config.yaml
horizontal_flip: false
bottleneck: "kl"
downsampling_factor: 4
encoder_inner_norm: false
weight_decay: 0.3
Rows from block 5 of the encoder, named by matrix and row number. Rows with one number belong to one neuron. Each number is 50 + 10 x the weight over its row's rms, rounded and kept within 0 to 99. All counts start at 0. After the name is the row's rms in percent of the matrix's.
# fc1: MLP up (encoder.blocks.5.mlp.fc1.weight, 2048x512), inputs 344-429
# fc2: MLP down (encoder.blocks.5.mlp.fc2.weight, 512x2048, transposed), outputs 344-429
fc1.1268 072:40 49 49 46 26 40 50 50 50 62 51 45 50 29 49 49 44 25 49 50 49 50 50 50 40 49 52 47 50 50 41 50 43 48 49 59 52 12 50 49 54 50 48 50 55 51 45 51 51 50 05 50 46 50 50 54 50 62 54 51 54 43 50 53 30 30 50 28 49 55 61 37 46 50 49 76 52 50 37 50 50 52 46 47 41 83
fc1.1269 060:42 50 51 50 50 54 61 50 50 61 64 68 49 31 55 50 47 43 52 50 53 50 50 30 47 49 50 46 63 42 47 61 52 50 49 51 51 50 59 50 50 50 46 62 46 53 49 49 44 65 50 57 49 50 48 55 32 48 52 61 57 69 52 53 50 36 04 50 49 50 48 50 49 49 50 67 21 52 55 50 50 51 59 63 66 48
fc1.1270 073:50 52 51 32 56 48 39 50 50 25 49 51 45 50 49 51 51 51 16 31 82 59 50 50 50 47 64 50 56 52 51 50 52 50 54 50 40 56 54 55 49 63 50 30 49 40 50 53 50 50 50 51 51 52 47 39 50 26 45 51 34 50 50 55 99 53 50 38 52 51 50 53 51 50 50 62 43 50 54 50 39 50 36 51 56 48
fc1.1271 109:50 50 45 56 50 50 50 50 41 49 49 50 50 49 50 50 49 50 50 50 48 50 13 50 50 50 59 28 50 50 50 95 50 50 34 51 52 51 02 50 59 50 46 50 50 50 50 51 47 50 50 50 50 50 62 51 44 49 50 50 50 50 50 50 18 50 50 50 50 50 50 50 66 50 49 62 48 38 59 66 49 01 50 50 50 50
fc1.1272 076:50 50 41 51 51 52 50 52 57 49 40 49 50 45 59 50 49 50 04 49 50 50 88 49 50 63 49 53 50 35 80 51 50 53 50 39 50 56 69 67 50 50 74 70 46 50 56 54 52 51 50 50 55 37 50 07 50 50 50 41 31 62 49 44 49 50 52 31 83 48 58 50 49 50 50 52 53 50 40 49 53 60 64 50 48 76
fc1.1273 133:50 50 66 15 50 50 81 50 50 50 61 50 50 50 43 50 51 50 55 50 50 50 50 46 50 28 50 50 50 47 50 51 52 50 50 50 55 50 58 50 55 50 47 45 50 50 31 50 50 50 50 50 50 50 47 50 50 50 50 50 50 50 51 50 99 71 50 50 50 50 49 50 62 50 49 55 41 50 50 46 50 73 45 50 50 47
fc1.1274 095:50 50 61 33 50 50 63 50 56 50 50 50 50 50 94 50 51 50 50 50 50 50 58 50 50 47 46 63 50 50 50 50 50 50 50 50 50 50 59 50 51 50 49 48 50 46 50 50 49 50 50 50 50 50 44 50 50 51 50 50 50 50 50 50 50 63 47 50 50 50 49 43 50 50 50 55 47 50 51 51 50 92 36 50 50 50
fc1.1275 048:13 50 50 37 55 48 52 45 53 76 52 48 20 49 50 49 19 50 85 44 49 49 52 50 52 49 51 49 50 45 50 49 49 55 50 39 50 49 49 50 27 52 51 43 46 49 50 53 51 55 51 50 49 47 50 51 50 47 49 32 51 51 50 62 44 50 44 51 49 52 51 49 50 54 51 54 51 50 50 50 50 52 40 49 64 49
fc1.1276 124:36 45 50 47 58 46 47 50 44 50 37 50 52 45 56 50 47 50 50 46 47 50 50 41 37 56 30 40 49 53 50 53 40 68 45 53 47 50 50 50 29 52 56 46 49 50 65 42 50 44 48 46 50 47 52 50 53 53 50 50 48 36 52 83 46 53 39 33 50 44 49 60 51 40 42 89 75 53 63 50 59 48 58 45 43 46
fc1.1277 075:50 50 71 39 50 50 50 52 76 50 50 50 54 45 25 50 50 50 50 51 50 50 50 50 50 50 50 50 50 50 50 50 50 56 50 50 50 50 52 50 50 50 50 50 58 50 23 50 51 47 50 50 50 50 74 14 50 25 52 50 21 50 50 49 99 50 50 49 62 50 49 50 47 38 50 63 51 50 50 47 50 51 50 50 50 61
fc1.1278 110:74 49 51 67 48 49 49 49 37 46 23 49 46 56 38 49 51 48 63 59 50 49 48 52 55 51 43 49 49 56 54 99 49 83 49 50 33 83 59 50 49 49 49 22 51 61 66 32 52 50 99 49 49 50 48 35 29 51 51 51 52 49 50 38 51 50 45 50 51 41 49 51 50 49 48 33 45 50 49 49 44 50 54 49 48 49
fc1.1279 095:50 50 47 47 50 56 50 52 50 24 47 50 69 50 16 50 52 50 52 50 62 52 50 47 50 50 50 50 50 61 55 51 51 51 52 45 00 52 52 50 49 58 50 34 59 50 47 51 50 50 50 50 50 50 50 34 50 50 50 50 36 51 50 55 43 67 64 48 49 50 37 50 51 48 50 50 50 50 47 56 50 43 51 50 26 40
fc1.1280 088:50 54 50 51 50 50 57 60 75 42 50 51 44 50 48 50 49 50 49 50 46 52 50 51 59 52 50 54 50 50 50 50 55 59 50 50 51 49 50 50 50 57 46 50 50 50 48 55 41 51 50 56 50 58 50 30 51 50 63 45 50 50 54 54 49 62 48 50 39 52 49 41 50 50 57 66 46 44 87 47 57 53 47 53 59 40
fc1.1281 060:51 48 51 44 50 47 47 51 30 47 49 50 61 44 81 50 50 45 44 47 48 50 48 51 47 62 50 45 54 50 48 50 48 27 48 56 55 39 44 47 43 52 49 55 54 46 43 38 50 50 50 56 49 53 54 50 55 55 51 50 50 45 51 47 51 50 47 44 50 58 47 46 50 47 46 52 51 50 00 69 53 13 67 50 47 53
fc1.1282 121:50 52 59 47 50 50 50 23 47 50 51 50 51 47 49 57 44 49 57 49 48 64 50 39 52 60 50 50 50 58 67 54 52 80 50 52 51 45 48 67 51 58 47 43 50 46 47 50 50 48 38 60 57 55 50 50 57 50 51 51 51 49 53 51 47 62 23 29 48 52 49 60 60 49 49 51 36 50 65 47 63 46 51 54 55 21
fc1.1283 079:50 38 50 51 54 50 38 50 51 41 24 50 48 50 50 50 40 51 50 34 50 50 50 79 48 50 42 50 50 54 58 50 50 43 50 50 43 62 54 51 41 50 53 52 49 43 51 50 69 49 50 50 50 50 35 48 50 53 51 50 41 50 51 50 30 54 75 50 53 48 50 50 50 44 50 50 49 53 49 50 46 50 45 50 46 49
fc1.1284 132:43 43 47 54 49 33 50 59 50 39 53 40 60 48 54 35 43 48 43 44 47 35 45 50 40 41 52 25 37 50 53 66 40 33 42 22 52 53 48 29 36 44 39 25 50 45 40 67 49 51 48 38 39 49 67 50 44 39 51 38 57 47 47 50 41 53 55 62 47 44 49 47 49 50 39 27 52 50 80 45 49 48 50 38 49 55
fc1.1285 086:60 53 48 80 50 53 52 79 56 50 52 52 50 43 50 50 47 50 49 53 53 49 50 50 50 47 51 56 53 50 44 50 54 57 50 50 58 41 48 47 50 60 50 36 53 55 47 51 47 59 50 58 50 60 49 72 50 45 59 50 61 60 48 51 49 50 46 60 47 61 51 50 48 52 51 40 50 50 52 49 50 47 47 54 69 50
fc1.1286 066:50 50 50 63 50 50 39 51 44 50 50 50 50 49 79 50 50 50 50 50 50 50 50 50 50 74 50 50 50 61 50 50 50 43 50 50 50 43 33 50 43 69 50 45 56 50 48 50 49 50 50 54 57 72 45 54 50 97 50 50 50 50 50 50 50 50 50 50 50 58 50 50 58 55 50 35 50 50 50 76 50 49 49 50 50 50
fc1.1287 097:49 50 74 35 50 50 50 44 49 50 50 50 50 42 74 50 49 52 54 42 50 50 59 49 51 55 50 42 45 50 50 51 50 27 49 45 61 35 50 50 50 46 44 68 52 50 49 49 30 36 49 50 50 50 49 49 50 50 50 50 48 55 50 42 46 50 61 56 58 49 53 52 54 49 43 53 44 50 26 51 46 50 42 50 49 39
fc1.1288 092:50 50 20 41 49 50 60 38 50 52 50 50 58 41 49 52 53 49 50 50 50 50 50 44 47 52 50 50 51 49 50 50 50 10 50 49 50 50 63 48 51 52 49 87 50 50 44 76 99 50 50 50 50 50 35 54 49 50 67 52 58 50 49 55 50 40 45 49 49 50 45 53 62 51 50 12 60 49 70 60 49 14 49 50 46 50
fc1.1289 050:51 49 50 60 51 48 42 88 47 48 47 50 50 50 63 49 83 49 39 49 45 50 49 39 51 57 48 45 49 61 52 61 49 50 49 51 50 53 50 50 42 46 49 57 48 41 51 50 49 50 50 48 49 50 50 50 51 56 50 48 47 46 53 49 55 64 50 41 50 49 48 50 51 47 29 51 51 50 56 58 46 22 57 49 50 50
fc1.1290 159:50 50 34 79 42 40 49 51 50 50 48 46 38 58 44 47 50 47 40 37 47 48 55 70 35 75 51 48 46 48 50 50 43 43 48 59 64 60 49 46 50 50 47 70 44 42 61 00 50 50 48 50 46 49 50 47 50 50 41 47 41 39 50 21 49 33 52 51 51 51 49 49 50 50 47 18 35 48 14 63 50 54 56 44 44 46
fc1.1291 063:50 62 50 49 51 56 59 50 50 57 49 54 54 51 56 50 57 42 46 86 50 50 50 49 56 50 49 72 50 50 41 51 57 44 50 47 51 51 55 50 48 50 50 54 50 51 50 41 37 51 48 56 50 63 50 51 50 54 50 99 65 55 43 46 52 38 54 49 50 49 51 50 50 60 66 45 49 51 90 50 53 43 59 55 52 56
fc1.1292 109:50 50 31 47 42 49 42 50 50 49 23 50 50 50 33 50 46 48 34 51 50 48 50 22 46 58 50 54 47 38 54 74 50 51 50 48 45 50 31 50 33 45 50 30 63 50 50 50 50 40 54 46 50 49 50 46 51 42 49 45 50 50 42 63 49 50 50 55 47 44 69 50 22 50 41 37 53 50 44 38 50 64 51 50 50 56
fc1.1293 075:50 51 47 36 51 54 50 50 49 48 49 62 52 51 55 68 53 50 10 48 55 50 58 50 50 56 41 62 51 60 87 50 68 52 50 49 50 54 55 55 49 53 83 57 50 51 50 76 56 50 49 53 57 58 50 43 50 51 50 50 45 67 55 56 51 55 52 47 50 50 50 50 48 50 50 47 45 50 25 49 48 58 52 65 52 48
fc1.1294 094:51 50 61 48 51 64 40 48 51 48 47 50 64 46 88 50 42 45 33 52 51 50 50 49 51 37 47 47 50 53 50 67 50 52 50 47 58 26 42 50 22 50 49 51 36 30 45 52 36 53 51 50 50 50 51 50 47 49 52 49 50 74 54 58 50 56 53 48 48 64 49 47 78 45 50 50 48 49 86 54 50 54 45 50 42 49
fc1.1295 085:52 50 50 50 52 50 49 53 48 32 50 50 57 53 45 50 58 50 45 38 53 50 57 52 50 52 53 49 50 50 50 55 50 56 50 51 50 53 51 50 47 50 50 55 50 24 41 49 13 50 51 50 50 50 50 39 51 51 49 50 35 50 55 50 50 79 48 48 50 50 48 58 50 50 50 50 59 50 48 57 41 51 55 50 50 42
fc1.1296 055:55 49 50 74 50 50 47 64 48 69 48 50 61 51 62 49 71 00 41 65 47 49 49 25 50 51 49 46 48 51 48 59 49 49 48 50 51 50 50 49 44 47 48 50 50 49 50 51 36 49 49 48 49 50 46 50 51 52 52 51 50 49 53 48 53 52 62 49 50 49 47 48 50 46 47 46 43 50 52 50 49 46 51 49 47 50
fc1.1297 057:50 59 50 71 50 52 50 51 52 32 50 58 67 34 52 54 75 39 50 62 64 62 50 50 56 49 50 46 62 64 38 50 51 50 49 50 53 31 50 50 47 81 48 43 48 32 49 46 31 50 50 65 50 62 48 51 50 50 53 56 49 47 51 48 50 57 49 51 50 53 48 50 52 49 52 50 50 49 53 54 50 51 49 57 55 50
fc1.1298 102:49 50 62 52 50 59 49 51 40 51 49 50 47 57 52 50 52 46 50 66 50 49 48 53 56 49 50 47 50 50 43 53 58 38 55 41 29 52 54 50 49 49 47 41 44 51 54 60 51 48 57 50 50 50 58 52 43 62 48 50 62 52 56 22 32 53 51 49 50 47 49 50 54 77 50 42 50 52 87 79 50 29 57 52 67 54
fc1.1299 126:49 50 61 49 50 50 76 48 53 50 50 50 52 46 49 51 57 45 51 51 50 50 65 49 55 72 49 76 50 49 54 50 50 17 50 52 50 38 59 50 50 56 64 61 50 49 44 50 57 48 46 50 51 50 38 45 51 44 51 50 50 50 42 50 50 54 95 58 50 47 48 50 41 48 60 43 49 50 29 46 76 46 49 50 47 47
fc1.1300 141:50 47 09 71 52 51 50 54 52 42 48 51 43 56 54 50 55 59 50 50 50 50 50 51 45 69 46 48 50 50 61 50 51 69 50 53 47 49 49 50 41 50 51 58 40 44 47 50 20 50 41 50 50 51 50 50 50 52 45 49 46 51 51 87 56 49 47 15 54 50 53 43 75 50 40 54 48 53 00 55 53 38 50 51 51 42
fc1.1301 048:50 50 49 50 34 50 50 56 78 39 50 50 57 50 25 50 49 38 45 50 47 50 50 46 49 22 50 50 49 50 50 50 50 51 50 49 47 54 47 48 56 50 48 44 50 50 49 50 73 50 44 50 50 50 50 24 50 43 50 48 46 50 48 50 50 50 72 50 47 50 50 49 26 50 73 52 46 50 50 10 50 44 40 50 42 62
fc1.1302 060:50 50 50 26 50 44 58 50 50 43 50 50 49 48 00 50 62 49 50 50 50 50 49 51 49 50 50 49 50 50 50 50 50 59 50 49 50 50 50 49 50 50 48 59 50 50 47 50 50 53 50 50 50 50 50 51 50 38 55 76 49 35 50 50 59 45 50 43 57 50 48 51 50 50 49 55 22 28 52 41 50 52 50 50 47 50
fc1.1303 126:47 50 54 45 52 33 37 49 44 50 50 50 45 56 63 49 48 69 50 48 48 59 35 57 47 37 50 50 50 50 33 41 46 65 56 57 51 36 45 50 53 57 51 21 50 50 55 57 48 50 50 50 46 54 50 63 52 60 50 50 50 35 46 60 40 52 61 55 21 60 45 46 35 50 52 60 29 62 50 40 41 46 58 48 56 59
fc1.1304 125:47 50 50 37 50 50 50 50 50 50 50 50 51 43 50 50 48 51 39 42 50 50 50 50 50 50 50 56 50 50 65 50 50 50 50 50 50 50 50 50 50 50 67 50 50 50 50 99 51 50 48 50 50 50 50 49 50 50 49 50 47 51 51 54 50 50 50 50 50 50 52 50 47 50 50 50 50 50 45 49 50 51 50 50 50 48
fc1.1305 143:45 45 50 53 50 50 49 46 44 50 28 48 70 36 54 50 42 52 62 49 32 52 54 51 50 49 31 44 50 57 52 56 49 56 50 17 44 40 55 54 43 50 66 39 53 51 45 50 49 50 44 49 50 47 51 34 56 59 49 55 41 49 52 38 43 86 48 49 61 50 53 55 50 41 50 48 45 50 70 50 50 39 50 50 46 52
fc1.1306 109:49 63 54 53 51 67 50 50 50 50 50 61 59 27 56 60 55 50 51 52 50 53 73 43 56 54 50 55 52 68 50 50 72 50 52 46 52 44 46 59 45 56 69 44 58 51 50 48 47 50 49 62 67 59 50 28 51 43 51 57 36 81 45 49 54 51 40 49 71 50 53 53 50 49 58 41 50 48 00 56 50 68 63 66 58 56
fc1.1307 095:50 54 49 23 49 50 54 50 59 50 51 50 50 50 88 50 51 50 50 50 50 50 73 50 50 50 51 50 50 49 49 50 50 50 50 29 49 50 88 50 60 50 46 58 19 49 51 87 49 51 40 50 50 44 50 45 50 50 49 49 50 56 51 35 50 50 44 23 55 50 61 51 59 50 50 77 53 50 00 68 49 65 50 50 50 50
fc2.1268 084:50 50 45 39 71 50 50 39 38 50 68 50 46 50 15 50 55 52 59 52 52 40 56 38 87 50 69 50 23 42 47 50 51 50 50 49 30 46 57 28 50 50 50 50 47 52 61 50 50 51 47 40 50 50 50 48 50 51 48 56 42 50 53 51 39 12 52 63 99 66 50 50 50 43 56 57 50 47 50 56 50 50 51 50 03 50
fc2.1269 066:48 27 50 56 50 56 50 37 50 16 51 41 62 53 18 40 51 49 64 50 57 50 53 54 81 50 50 50 33 52 38 48 61 45 67 50 49 53 41 47 50 50 53 76 53 50 62 50 48 38 51 50 58 50 45 47 48 83 50 55 36 57 50 79 62 63 40 50 55 74 50 49 28 41 50 27 54 52 25 37 50 57 45 43 29 50
fc2.1270 081:49 50 59 57 37 50 50 50 49 43 44 50 71 50 39 50 50 49 13 41 53 74 41 51 37 47 39 50 50 71 49 50 50 50 50 50 53 50 56 60 48 43 50 52 50 49 56 40 50 50 38 50 50 50 48 71 50 54 57 50 51 50 50 56 99 71 41 23 52 45 45 44 50 69 50 49 49 53 45 46 50 58 50 50 79 53
fc2.1271 158:65 72 63 61 54 50 38 45 50 60 49 50 48 60 65 50 36 69 65 56 55 47 40 61 57 44 69 46 50 49 50 50 50 53 50 50 48 52 72 42 50 52 50 50 57 53 39 50 12 66 50 37 50 51 45 50 50 43 51 50 48 50 52 48 50 53 50 50 50 58 52 50 52 44 70 50 48 39 50 38 50 70 50 50 32 42
fc2.1272 085:45 72 39 45 44 46 52 50 49 63 55 52 50 50 49 54 50 75 20 47 49 60 41 50 18 50 50 50 76 63 50 52 46 50 50 51 42 56 58 50 50 50 50 46 40 50 51 50 50 50 50 50 48 53 50 50 52 30 39 50 69 47 50 61 50 45 50 50 33 50 50 52 50 74 50 37 51 42 45 45 50 50 48 52 96 67
fc2.1273 141:47 31 45 38 50 50 58 21 58 50 65 50 39 50 31 50 52 50 52 50 50 43 66 50 50 51 44 50 46 48 50 50 50 51 43 50 42 50 43 24 54 50 50 44 48 50 60 50 67 50 50 48 50 52 61 48 50 51 37 50 45 50 50 48 45 39 50 58 58 53 50 53 46 50 50 51 50 50 53 53 50 31 44 50 22 50
fc2.1274 110:43 46 46 45 50 50 50 39 50 50 50 50 37 50 45 50 50 50 56 50 50 41 64 50 57 50 50 50 50 45 50 50 50 51 35 50 39 50 50 27 54 50 50 48 50 55 57 50 50 50 51 45 50 55 57 50 50 49 42 50 46 50 50 49 16 16 50 59 50 52 50 50 50 50 50 50 50 50 50 51 50 38 43 50 32 49
fc2.1275 029:50 50 50 50 49 50 50 50 50 99 51 50 55 52 50 50 50 48 50 50 50 51 43 49 56 50 66 49 48 96 50 50 50 50 44 50 50 50 50 50 49 50 50 50 49 50 54 51 50 49 60 50 50 50 50 49 50 59 46 50 50 50 50 50 53 50 49 50 50 52 50 50 50 51 50 50 50 62 49 50 50 50 63 50 51 50
fc2.1276 095:62 50 55 41 48 50 36 64 53 50 50 50 44 50 50 50 50 44 43 50 34 51 49 50 34 50 50 50 50 50 53 51 49 50 54 45 68 52 57 75 50 50 50 49 50 48 39 50 52 48 50 51 50 50 50 50 50 49 49 50 46 49 50 17 50 50 50 40 43 37 50 50 50 50 46 99 02 50 50 50 40 49 49 50 53 46
fc2.1277 091:50 51 50 50 38 50 54 76 52 30 50 50 56 50 59 50 56 47 28 25 39 61 44 14 38 50 41 59 50 50 52 50 50 49 50 50 57 50 42 73 50 26 53 69 50 36 58 48 53 39 49 65 50 38 50 50 50 32 52 50 39 50 51 40 68 53 50 34 28 40 26 50 50 48 47 50 50 56 50 50 49 50 46 50 70 50
fc2.1278 117:64 50 62 51 50 37 49 50 49 23 31 62 60 48 50 64 48 52 49 50 26 50 43 44 52 42 50 50 50 38 50 58 32 87 51 57 61 55 50 74 47 50 50 58 51 49 49 50 49 49 50 50 36 46 65 78 58 53 61 50 50 37 50 47 50 52 49 30 44 37 50 51 50 50 50 50 49 51 51 47 42 50 60 63 50 44
fc2.1279 104:50 50 71 52 50 50 49 61 47 52 49 50 59 54 08 50 44 81 40 47 58 49 45 54 36 45 50 50 50 50 34 50 50 54 47 50 04 68 50 37 50 45 50 49 56 43 50 50 47 50 50 54 50 48 47 57 50 53 59 50 25 50 50 50 04 50 43 53 49 48 39 54 50 48 50 50 45 56 56 45 50 50 54 50 50 48
fc2.1280 110:50 69 38 44 51 50 55 63 49 29 54 50 48 49 53 50 55 51 55 50 43 43 58 35 50 54 58 41 50 28 46 50 50 49 69 51 42 50 50 50 53 51 50 50 51 50 52 50 50 50 50 50 50 50 46 36 50 29 46 50 50 50 46 69 50 36 50 51 48 50 51 60 50 50 55 37 35 50 50 36 50 43 49 50 46 51
fc2.1281 057:50 50 65 54 50 50 50 50 50 48 49 50 41 53 61 50 50 50 38 50 50 54 39 50 50 50 52 50 51 57 47 50 50 51 25 52 56 52 47 72 50 50 48 50 72 51 51 44 49 50 43 49 50 50 54 51 50 52 50 50 48 50 49 49 46 55 49 28 51 34 50 50 51 49 48 47 75 53 53 49 50 52 50 50 50 48
fc2.1282 093:51 52 57 50 51 49 48 50 89 53 49 51 51 49 64 51 49 50 56 51 50 43 56 48 52 64 49 49 51 46 54 51 48 50 45 64 40 50 49 43 50 51 50 52 74 51 48 50 51 54 51 49 48 50 46 42 50 05 50 48 50 48 51 50 49 32 49 53 38 55 51 50 50 68 57 50 42 44 51 49 49 42 23 51 50 44
fc2.1283 109:50 59 56 50 39 50 50 74 50 38 47 50 56 43 63 50 50 43 20 39 47 67 44 50 24 44 43 57 62 34 59 50 50 50 56 50 79 48 50 86 52 46 51 62 49 45 50 47 50 39 50 58 50 46 50 53 50 31 52 48 50 50 50 50 50 50 50 40 12 26 46 50 50 57 47 51 49 50 51 50 47 50 53 50 91 50
fc2.1284 071:54 52 50 51 51 47 27 37 42 75 46 53 80 44 31 55 39 54 52 52 71 45 33 51 79 50 47 55 49 44 57 51 42 14 62 40 38 42 53 32 37 52 59 52 40 52 50 61 37 52 51 46 46 54 44 51 52 51 50 50 54 45 60 53 45 57 39 66 72 50 53 60 50 41 55 46 11 49 42 44 35 57 60 54 35 34
fc2.1285 090:50 50 39 41 54 50 47 46 50 25 50 50 45 50 65 50 48 50 66 54 44 48 63 50 88 50 53 41 49 17 61 50 50 50 86 50 48 50 54 38 50 53 50 57 66 56 44 49 50 50 50 44 50 50 50 37 50 53 63 44 35 50 45 44 51 50 50 52 50 50 52 48 44 26 50 61 47 49 44 48 49 50 49 50 28 53
fc2.1286 076:77 46 50 50 50 50 46 55 36 47 50 50 22 50 80 50 39 61 50 52 50 50 51 56 50 16 59 50 87 44 50 50 50 54 51 40 47 47 58 49 53 54 50 50 51 50 48 50 39 50 50 50 50 52 52 64 50 50 50 49 51 50 50 47 43 50 71 50 32 54 53 50 50 37 50 54 54 47 47 50 50 50 44 50 50 43
fc2.1287 109:49 45 50 62 50 50 53 18 64 44 50 50 48 46 59 50 51 48 53 50 49 51 52 60 45 50 52 49 73 51 50 50 50 54 36 55 63 51 50 47 51 50 50 50 59 56 51 30 51 49 63 50 50 54 50 50 50 43 36 50 82 50 47 48 52 58 33 47 45 57 50 50 49 60 47 48 51 44 54 35 56 53 16 50 68 51
fc2.1288 103:41 50 26 50 46 51 47 88 44 47 53 50 50 48 86 50 45 49 24 42 41 64 36 47 50 50 49 57 50 52 71 50 51 50 58 27 52 50 50 64 38 43 48 50 49 44 53 50 61 51 43 56 51 51 43 54 49 58 59 44 44 50 53 39 50 53 65 50 46 23 41 35 57 54 50 72 57 62 50 66 51 43 56 50 65 72
fc2.1289 055:50 57 50 50 50 52 50 48 50 15 42 50 27 51 49 50 51 48 38 50 50 50 49 51 50 51 44 50 51 50 50 50 52 48 49 50 55 50 39 67 50 50 50 56 49 52 44 49 50 50 50 50 51 49 60 62 50 50 57 50 40 50 51 67 59 43 34 00 44 41 50 48 51 50 50 50 57 51 50 50 50 48 50 49 50 49
fc2.1290 239:54 57 61 49 50 50 51 50 50 63 50 50 64 49 35 50 65 50 44 51 55 49 43 38 48 51 50 67 50 69 47 50 50 54 17 42 53 46 55 49 51 50 52 45 25 53 67 44 50 44 51 36 50 51 56 49 50 35 22 54 66 50 56 45 53 49 44 48 60 50 50 52 64 55 52 48 41 48 63 51 49 50 53 50 63 43
fc2.1291 059:62 50 50 50 51 50 45 47 49 81 50 50 37 48 48 50 50 53 64 50 50 49 56 58 51 50 50 50 50 50 50 50 50 50 50 46 16 48 56 10 52 50 51 50 47 52 46 52 50 52 51 39 50 55 51 39 50 48 42 51 51 50 51 51 50 51 62 99 50 74 50 51 50 50 58 53 48 44 47 51 50 50 53 50 49 49
fc2.1292 138:54 50 90 61 55 45 47 44 42 52 27 54 50 50 45 55 37 52 54 62 69 38 41 53 58 18 50 50 50 38 51 53 43 59 48 49 46 50 50 40 50 60 65 49 52 50 35 50 36 54 62 48 45 50 50 65 56 46 50 36 50 47 50 50 50 51 48 50 50 52 59 50 57 43 52 39 51 46 50 50 37 56 58 54 35 24
fc2.1293 071:50 50 78 55 50 50 50 61 50 51 44 50 66 50 70 50 50 50 34 50 50 50 40 50 30 42 50 50 50 53 48 50 50 50 48 50 63 50 50 73 50 50 56 56 63 48 47 50 49 50 49 54 50 34 50 50 50 49 52 50 26 50 50 54 50 65 48 48 50 28 48 50 50 50 50 47 50 54 50 50 43 50 57 50 50 50
fc2.1294 071:50 47 42 47 48 50 27 50 14 53 50 50 82 51 50 50 49 50 50 48 50 53 30 51 45 55 51 43 63 60 50 50 50 28 51 50 77 50 51 61 22 47 47 40 38 50 70 64 47 50 50 51 50 50 48 60 50 65 52 68 56 50 50 62 50 50 47 35 50 39 47 50 40 48 48 49 53 55 36 48 50 53 74 50 92 49
fc2.1295 080:42 50 69 57 49 50 51 55 51 42 50 50 59 39 38 50 50 49 18 49 50 55 44 49 19 50 43 50 51 63 48 50 50 51 39 57 52 50 47 74 50 49 49 64 60 40 50 50 50 48 49 71 50 45 58 55 50 49 56 50 46 50 50 58 48 48 42 41 44 46 48 50 50 73 48 45 48 54 50 50 50 50 50 50 75 48
fc2.1296 058:50 60 50 50 50 50 50 77 50 49 50 50 25 85 50 50 50 60 37 50 50 50 50 51 55 51 50 50 49 38 50 50 50 49 65 50 43 50 50 42 50 50 50 52 51 50 27 50 50 51 44 50 50 49 50 50 50 20 62 51 20 50 56 51 62 50 50 49 45 50 50 50 50 37 67 50 49 50 49 50 50 50 50 50 44 60
fc2.1297 082:50 59 50 51 50 51 51 50 49 41 50 49 19 56 52 49 41 70 55 51 50 50 51 54 54 47 51 49 47 40 50 49 51 50 66 49 31 61 48 48 50 51 50 72 51 47 15 50 50 63 41 55 51 50 49 49 49 58 76 39 20 51 47 67 33 51 50 38 51 53 51 43 51 34 50 49 48 53 50 49 50 50 55 49 37 53
fc2.1298 075:50 51 52 50 53 50 51 31 50 55 50 50 46 50 50 50 50 66 68 52 50 42 52 50 68 50 54 45 48 44 48 50 50 50 50 58 29 56 50 27 50 52 49 48 66 51 56 62 48 76 50 47 50 49 57 43 50 49 50 53 48 50 50 28 37 41 50 66 55 55 52 48 43 40 64 47 60 51 48 45 53 50 49 50 42 51
fc2.1299 087:47 49 43 39 50 48 48 62 18 45 44 51 36 48 49 51 37 50 52 51 55 50 46 52 47 48 48 50 50 14 50 51 48 50 51 49 49 48 52 59 52 50 57 49 34 50 06 49 47 56 52 56 49 52 44 53 52 51 78 35 40 49 46 53 54 46 52 48 56 46 49 51 69 47 49 69 43 46 50 53 31 50 53 52 50 47
fc2.1300 053:50 50 99 71 50 50 53 49 86 56 50 50 36 50 70 50 50 52 50 50 50 50 50 70 50 43 50 55 70 52 69 50 50 82 49 50 43 51 50 44 50 50 50 50 84 50 44 50 64 50 45 50 50 50 55 46 50 30 50 48 50 50 50 20 52 53 49 50 42 50 50 22 45 54 51 51 50 50 51 50 51 61 48 50 73 50
fc2.1301 083:50 41 50 54 50 45 42 35 26 66 50 55 88 59 10 55 43 54 44 50 58 45 27 51 56 50 50 50 49 38 40 52 44 43 50 50 07 54 50 32 38 49 50 46 44 50 60 53 43 56 50 48 46 50 29 56 51 65 50 57 41 45 55 57 39 53 37 44 65 46 49 58 50 35 50 38 47 59 50 46 48 54 58 54 41 42
fc2.1302 071:54 45 50 50 50 50 46 37 46 82 51 50 36 58 00 50 50 50 51 50 60 49 53 50 62 50 54 34 49 74 40 50 50 43 49 49 27 50 50 42 50 50 50 50 51 52 49 50 50 50 73 50 50 50 50 49 50 86 49 50 50 50 48 50 75 52 47 56 98 57 50 50 46 58 50 50 50 50 49 50 50 50 50 50 44 56
fc2.1303 093:43 43 59 72 47 60 49 34 40 55 53 40 85 39 53 40 43 50 41 45 49 57 33 50 58 47 50 49 51 66 51 42 63 49 54 45 24 42 52 50 39 45 49 51 53 48 63 65 45 50 46 50 61 51 43 49 43 62 50 58 50 61 54 49 49 52 54 56 92 59 43 38 46 58 49 50 52 60 43 45 55 70 65 40 55 50
fc2.1304 108:50 41 58 50 50 50 50 52 50 51 47 50 54 44 52 50 50 50 49 50 50 50 46 50 50 49 42 58 49 53 50 50 50 50 46 50 52 50 38 66 45 50 83 51 51 50 50 54 50 45 50 50 50 49 50 52 50 43 51 29 50 50 49 51 40 50 48 50 50 43 50 50 54 50 50 29 50 53 68 50 16 49 50 50 40 50
fc2.1305 153:50 50 50 37 50 50 50 51 50 49 50 50 56 50 50 50 50 50 50 50 50 50 53 43 50 53 50 50 47 49 50 50 50 50 50 99 54 38 50 54 50 50 50 50 50 57 50 50 50 34 47 50 50 50 50 50 50 50 50 50 50 50 50 50 45 09 50 50 50 48 50 50 38 50 50 50 61 50 58 50 51 50 50 50 51 47
fc2.1306 072:60 99 50 50 50 50 50 54 55 68 50 50 26 61 76 50 50 52 57 50 50 50 51 63 45 42 50 50 67 61 52 50 50 59 52 45 61 50 59 47 67 50 50 50 55 53 29 50 50 54 50 50 50 50 50 50 50 00 50 46 51 50 50 49 50 50 50 59 37 50 50 36 41 47 61 50 46 42 50 50 50 50 49 50 62 54
fc2.1307 103:50 67 48 49 46 50 63 50 58 60 54 50 48 50 63 50 63 59 41 49 49 57 55 61 32 53 50 50 75 82 49 50 50 33 50 52 43 49 43 49 51 50 47 56 48 50 54 50 58 50 49 50 50 51 64 47 50 24 34 61 66 51 44 79 55 58 52 53 45 50 50 51 20 78 50 12 50 51 48 51 68 47 51 50 68 60